config.yaml
model: "image captioner"
crop_scale_min: 1
horizontal_flip: false
encoder_norm: "batchnorm"
encoder_kernel_size: 3
decoder_layers: 6
learning_rate: 0.0023
max_precond_dim: 1536
adamw_lr_other_params: 0.0019
Rows from block 4 of the image encoder of a small image captioner, named by matrix and row number. Rows with one number belong to one channel. Each number is 128 + 24 x the weight over its row's rms, rounded and kept within 0 to 255. All counts start at 0. Numbers have three digits each.
After each channel's rows are labels from the 100 images, of 14848, where the channel reaches its highest value: "top examples" is what is common among them. Only what is clearly more common there than usual is listed. The data: rendered rooms with furniture. In brackets: how many of the 100, against the usual share in percent.
# r30: branch 2 reduce pointwise conv (encoder.blocks.4.r3.0.weight, 36x144x1x1), inputs 0-143
# b30: branch 2 3x3 conv (encoder.blocks.4.b3.0.weight, 54x36x3x3, transposed, each kernel summed), outputs 0-53

r30.7:121117118106130105110126149153096119104128135125110158137144134100096155153147118130145152116141119126121142121108131129120167108158132109132177119122127157120150121152144095151116115114107159122101116129140131112160147093125139104128129124175108124144075120151096090145136158132179107134116087154155098117145141073107153205126110112116137128116097094147152097093136121103216114142083108124185103141124150082126150140124120121105087
b30.7:116069147095116121106139082146134062104106113124137148116150126115122104111128133174106108127159162132150161127123128123118161116093117106173139135137168116155129
top examples: door (68 vs 40.3); orange walls (30 vs 8.4); pink walls (29 vs 8)

r30.21:096126142095086109132123134145120141106125114131145143112133099141138132134091113136144089113122144116081172147161105134112065178104133150171118186132108081073121117121113102125082137144142139122163129161132123165150094096151165131096114124149129107135171130155150150130150122111114136138135157141175113123118149125157108154137155117155119114151102146087116109130157201143120144126124115092097143115092100140114104100123100100107136
b30.21:124136113153130173144102101091108136107170141148164104117088163138133067151159107109122112133137141122108141103130131144155101121105103098126141124086086155142103
top examples: sofa (59 vs 15.2); largest object: sofa (53 vs 8.8)

r30.17:125160130158171201122131114126156114134112132158102148132141127108118152132154152149140115113119125103129153137174132164075164083079133141112108138160105112116132108113097133149092158089134140115127104117137130106212096148079114123104123178096110092109128096119170107073114115145128151138122108138128148155107140105112111116109173079149139130122098139131131096122091131112141115117127168122106099116120103122145150123125121128141114
b30.17:123103112122151149151114123134167105124132157116130117178100095155095131088125115098114161166120142112129153162154173139149156129091160096088130136136148091126145
top examples: lamp (60 vs 15); count: four (41 vs 18.4); robot (34 vs 15.3); largest object: lamp (30 vs 6.1)

r30.30:176135129120156122133125184147137164138106133139121116124129150148123178128124106124151098146144118105173124140116097159135092134146089167139119108099094110102140119144152144134082148149129088154185148087149150155118146129121138134112169135098076116108112130082172136112110141115147116072108087104141130100126180096156131131124162150121129132154137131115154113108055167121131128130105105143147129082122112140127153116107135101125110
b30.30:129144168099123122161134133141154191091087134084134108104107083104110129163116143125130145141123114135132150142135108115097096109076102124166128119105117166141123
top examples: lamp (65 vs 15); flower (41 vs 15.3); largest object: lamp (35 vs 6.1)

r30.9:119113131129141137146127185113088167126127138108135153113129115183126109113120146115105099109195153105127104115139138179127164127193096103094117092131121095094119149110095151148083106181129143101119116119145137115158151174164117130154126152103131112090105160104172094102134106109117112115158081149092107112131096129138141112136151116122123125121174121143114138137102094133169152142101110124151106110133136154127149138134133090146136
b30.9:098121102096100100127101144148110126092077150084153101143137096109103136169085141100120147080168143127103097138117128125104112114118119122100135159139130126151106
top examples: flower (48 vs 15.3)

r30.1:097162114136107157176110076151112167125115132133093140133161102113135115157141183137143106146139118119084105090115093146140147173082146136119137132121128140110136152113196127122129085149168116111164109126121133124101108134119136097127100117134113129156116185148086151151126118102112118134173131122124079120112115117149121129133112118160098122074132113111132169146090141161148149148099111113185143086101112149123134140113125117122088
b30.1:146112128178129076101098140150111163122163148105156136081144095102101106114108119127127135144109152123166134089142123144112123090110123097106174164115145121118141
top examples: lamp (42 vs 15); flower (37 vs 15.3)

r30.16:137142131123110117100131086138146102146132112111164137150127189119141106132150131126127146113116132147099125146082123133116126142133071112123192133083144127168096129094120096155114147119072107181208094142138086124136110185146124129117118157136115126134127081128101117125109073129107106135116121133146110118127144131120134129157165151135173135093126119079133100151120124093143110127131125104113099162132146146118147108105116075118125
b30.16:119116136184138120104119132102129101137106136170108101134151154081110120131125138074097125079150141102118144140158133146173102173116125130145140105160136089132115
top examples: barrel (74 vs 15.2); largest object: barrel (71 vs 9.5)

r30.15:153102096228159057123109149111126155099136113122104103122125120096098170102144140121154177146118138110177098128088126116133116141111112121126115101152153162138141126162132139119138123122124129171117115143141082115087133104125109099094122119100117143142086113090132164099144100073130108164157121108098115118148109124106101117137113136138114112118143130146130132143105124120120118128133145145149143135133108164141162114135059093127102
b30.15:183182133121083114099109107135135180091111112095119121095124157103136136115111119110094115118098128129098093182128122119136124120125110104109118106109129131124085
top examples: table (55 vs 15.4); ladder (41 vs 15.3); count: four (40 vs 18.4); chair (39 vs 15.3)

r30.35:125163121142154145111136155103133099154097121142122127157135122112119143103123144133142149104144111104191170166116146164226130122128163128102160126131139134107157187121138107098135141128135115108092125105133131118094109143167096108122111121112140103108097136153143071143125185124146126117192132108169097130142093138145114121136138074118141159159124108124153102152145126115121149117154144126130105171113121132096156130116151156124118
b30.35:134165126140121129062137145117072136085139131153117093134084099142121144121104097146160095136101158149131145103119107116153126118119109103146101122136125099110080
top examples: umbrella (73 vs 15.4); count: four (41 vs 18.4); largest object: umbrella (37 vs 6.1)

r30.2:159128134133091135148134142151137106150101162132086142133151146132110140136122132131149160117179140108156120123080132101135159099098103117143121139125109114149139168132106184097165129105099121119148134157155094064135134117115086143113106106133134078119132102169128135164115152128164143127159120102163150159112102086120097101059118137099099113115168133148155144139095115099124159089154083138135121089114147122118125156137112098112136
b30.2:118110075167175094115162159137088076114129142111086145103138137133146163117142154122112123159099116138159145130117173130158155092144144131129105125130137143129145
top examples: lamp (63 vs 15); flower (37 vs 15.3); largest object: lamp (32 vs 6.1)

r30.20:109107133105108154122123102154165124134140123139142136092091128136111159159149096140124156114149117104062116073099126123084134130153141107128119127084087140114131142143109139103192133108101157153114131121171133115124110148139090089105155140105144159126125119163137128110089144106161087146131140144108110157099128173098137113106109141178137187136105116148158135131122128132135138153133127105142117142147158176133114098198109099118137
b30.20:131148122139134120160172078127102103131108119107133174125080101135124129113126159109148144180104109129133171155085097120116140155095122116161138135127120081108131
top examples: trophy (46 vs 15.2)

r30.19:113137119141146134132157095138169121148124142148158157117158149112123146092113115155149123131122133122089130112100105101126117120108107119170157113138113106153124160123134114179142114108075114134071108155136111089153128124132094091104139124136135114119154127129130143110116107161081110083126151152088103143159197151143115171103128137182128102134083106143129132099109132099109111132104134115107166133136122079164097097092111098097167
b30.19:093101096138088134138163175092152139112157130100125133165158169152118159095103109114126153157117137125165160164119140111116152118132114133138112108141132151119179
top examples: door (99 vs 40.3); teal walls (30 vs 8.1)

r30.5:129137120125140135123134145120110152120127114131127111107160110124147113160131113131141131142170138149150132114139171122129168135167082123098112120129132098130137155143185107134135136108133115141115120165159092101142136122115175126133155130085085149101139108114133118200133115173104131137105140097159163122118110144118108185103097147157119153120097156087117127099086162112132146117151093131117111084135112115164134095197136194104148
b30.5:124100175115072154133109126110127135124104077134129155147156129113139084094113112132115109150168134111172116125117117108137097106115116150119095086125154086148108
top examples: window (98 vs 59.6); black walls (32 vs 8.6)

r30.31:074123100187160122091137121137117115191175126131137155106128116109131111148131126122127145127124129119125132158138142105156163129157125118124129147114164115126141159144126130103126123126141076132115150120132169101126109116191184103127114090166148133155107094173123102106119140113110090155154132088124150200087124130137129122127139151119118064101143085116174100139131120127135127119112175131106152106136121152140137109107138105103100
b30.31:141134160110113144112068132112159119100126094126118106124177148081149093101104092106109164142120134108148124094137116155127110133092136114126129126146063139134119
top examples: table (36 vs 15.4)

r30.23:133175106112108160113132146145145148168132153145137122123127158114146092126122081125101187143177127111122089155141108090115119129157125139150145150109128111074116176069163154121082124150148111145124123139106075110099139201152115141126128128122096107124100108114151140128087111097087087101143101142125134125109140105093138088136109162145121086075140145140118144157110141136098144124141121138124143167114129122133147105136116111136140
b30.23:119147136107152122122085120125120116151131181122095083123120135145157104128138072111121107104081142107094176132102133115112082142165123096131126127156092125116141
top examples: flower (60 vs 15.3); largest object: flower (31 vs 4.8)

r30.0:190114090107113128123144121135144117109130105116170118136140121136147138115136119095130138111116146145107131174172136128126100112111151101075119101134132169037093113136124132097145138098156108149116124113117120112128129140133160126113209177124110124112198123111123144111128142153120149142130113150138143158120103142116150142132145094106107135117129134150125156094136100097127137158153108146186119091156098093091116085134122111130130
b30.0:154123123135119131135089124139107117078110105113143115154145127147128106103122170098123147103142160127117102075111112113097063112109170113141114163153151098134155
top examples: window (100 vs 59.6); orange walls (70 vs 8.4)

r30.18:128167112188126109131105102134125186106178140126113118117127151092122126098114127131120153129088159107127104137104128075103114118077124113111135123092105161104100054115157089163138093082098149147145105143120120099118122125120139102129096162107194116114136106148099105112136109127131150134128095136137120155103122164115127125162161136144104107129128122122165081115095130155124093126144173102125108163137129145133138162129128150129114
b30.18:134139135107142140081119117103137108103124084142112119108110122163160126124150158131093168137113133113140097123148118114077131106147117075053112121128112093132128
top examples: table (78 vs 15.4); count: four (38 vs 18.4); largest object: table (36 vs 5.7); chair (35 vs 15.3)

r30.4:149158145156136164140110108167133166122127109147152155167140168144148145089186153133139182126128124126092146117152139127113157149149153132145125139135117106143134139097155115137133107119107180178106131118125170156129165109112135165102143129148118163072120126167147130155149124123121101120119134105131125109094165145105080168120108084137110114071119134121125074108152116133157135138133093075091155098135136125096114104131138119133152
b30.4:095118153111101148109080114124159120152148177115096158125172137135182118129139120111124120103118144108132112121122094136094159132151158113134105168084102103100123
top examples: table (42 vs 15.4)

r30.29:154173125133158108125105128122153149143116115130116119139136121145144122123109102113120145138122151111115131150099102116114165170129128148124137110212115169115074175128110121115101127141061166153151167133169157127120100125106115141123106129123143101125103105117106145117149109120185073163131123125164076112120158152131105186112102120145142132189108121129104095087101107095129101116134144137119122120135094137140132094142111100131126
b30.29:128124151111116119175154100115173129125110109131076145102092106151083139116093126117115141095134123119129167149083110109133119156110158089135140107124156149125173
top examples: window (100 vs 59.6); red walls (69 vs 8.1)

r30.24:153096116172122139165150166134137126129134116140142143156124139108162117116122176132149094119159112151103121171125182114164128122128111163121096143099088166129111149056165125135091122129140187107131094131143095146114105126128061078185109143120127128109118106091100123118126123164151127126112127120106111151124105167128120113143111137140120165119177103151106100153173103127108102155115153095155156144131133129132146126127110131129125
b30.24:126126107083079116145182143100092084158113136146098150138133121155082141079140122134135086134126143143126155122085111110127132137139148125133083150095139123123119
top examples: table (50 vs 15.4)

r30.14:148144136109077145121121134107167144092141144139124131154128117098143164145128099121116123101175133096111120132122113170080133158123133105162144087073170125098102084119098161099096147118085121091069121121090112144158120104095126118136119082110092155112122080092149133129134073142088108118171121134130090121146133115118113136132177156144151143100077153118154130124112125110125140128106141140115135101151118124108138154107137140119111
b30.14:109114090108121156146112119118081130131164147163130136156151127123148123095128120122162144168114160143141139142141175119142086120129139135124147121171121084080182
top examples: lamp (53 vs 15); count: four (42 vs 18.4); umbrella (38 vs 15.4); largest object: lamp (32 vs 6.1)

r30.3:138092083117103117123135150133100114133142159109088136129120123102145104125128163117125152124120150114190113124124138175112113151103086109139131096134121148152126127053176110159118148093153109097084143126126157104122126106112133132106164103126125081116109129145122089103069126088083121123177144098140101131127112106110117103115135176128160080103109134146149109128149105120104104150115122111112125153105111130127123119146091087123179
b30.3:153167083138145126125099123140185138132147146175172132104105114139075103154147126138163106134123106126089146124138114142121107157104094123100108090152122108125131
top examples: count: four (44 vs 18.4); flower (40 vs 15.3); trophy (34 vs 15.2)

r30.25:141156143118087104204118126106127179151135137125084120105107139129153096115118185136097109119102138109181122112118094146141187167098135079128121115094104112101142119135137143123165140138136142115111095136116106126141087153132112108139086131165126136153121078115095190118147119099089156123159132116167100113134123143159123114147129146121098139125125141170127133125123168182106099105137109136142129116118111120106123091136121143109112
b30.25:172128128138119125117099131148083117102098141108159109126100136105128053150172115144122091127132153136100138126132132116111073150117096132105124098141136081117116
top examples: flower (46 vs 15.3); dog (39 vs 15)

r30.6:140135098102128122155161124123112158150159145144090157131154124149157112100123084152160091095107128137103132112133133100130099108087165175096169127101116120148111113106106108179106070092117077111204101151116146111117092174165136089105106171175155136119128117090113127117123124108106129144109111116114160121135133126117130132118113099156142125135116147159127145160147143158163116146139132138146140105154103124161141101114139150117115
b30.6:149145120146133095126104138138108136084107088100111145119144111111077121120154150126115078105130165145153156088123128154133140130111138164168132127125142079084157
top examples: arch (45 vs 15); chair (38 vs 15.3); largest object: arch (30 vs 8.6)

r30.27:087125111131163199103118120111145165101158128141139146170131095098118146121137169146141093111112126137154119122138175103133089151064112155120121134126087142129104112120144112097156163112140122144134092143140102108089115153112151098152110084140121092130100175079112109088114112113104110163126135100099097119111146160145110088134116136148097116122145116143161112107166142104129099133109152084140113132123134139101114141130118084121090
b30.27:127160110159142116164132139131148193103121119138098134128155086142115108123109102124077141112149078113146139120158115172113135096144098115114158114118166096137121
top examples: barrel (42 vs 15.2)

r30.26:136127159138128162115137140128110103117126145122126152158075131087104113153107130123177119115096136101137135128136081122125122136115210146105082082176130154106101107094139117193138140120119114155101147144119138125144132115102125177119133153122096106112147086151141106118139076096143167121134100178154143168118130113106129159118105127128159115135093104142125122111107118137137118106116164146137126145110184109123150166129160122166110
b30.26:130077123120099148161136127103129123145113131150087126140158101174102131068119107141103128094167127148135103132158105080102116100143110134087144136128123140090124
top examples: count: four (41 vs 18.4); barrel (35 vs 15.2)

r30.22:118145175117110163147116117126114100103192133121078113125119122090100124100138105124148070112128137133145135124127132116124131165107138170141156190113119167129106117143121105138117098114100142117153121126143084131136104162140155121116109148085131058139135111153113151129086114091121116156140068163119093150153112098125135133127087122149141113092080108121101073158124145145154115146119170142121124148094122145125134160144127126104138
b30.22:131104124126088096141121108100170127153131140127075116148114084133147115088121140110113085158172098151134121099142155129108084090161117095115142132143127122116101
top examples: barrel (86 vs 15.2); largest object: barrel (76 vs 9.5)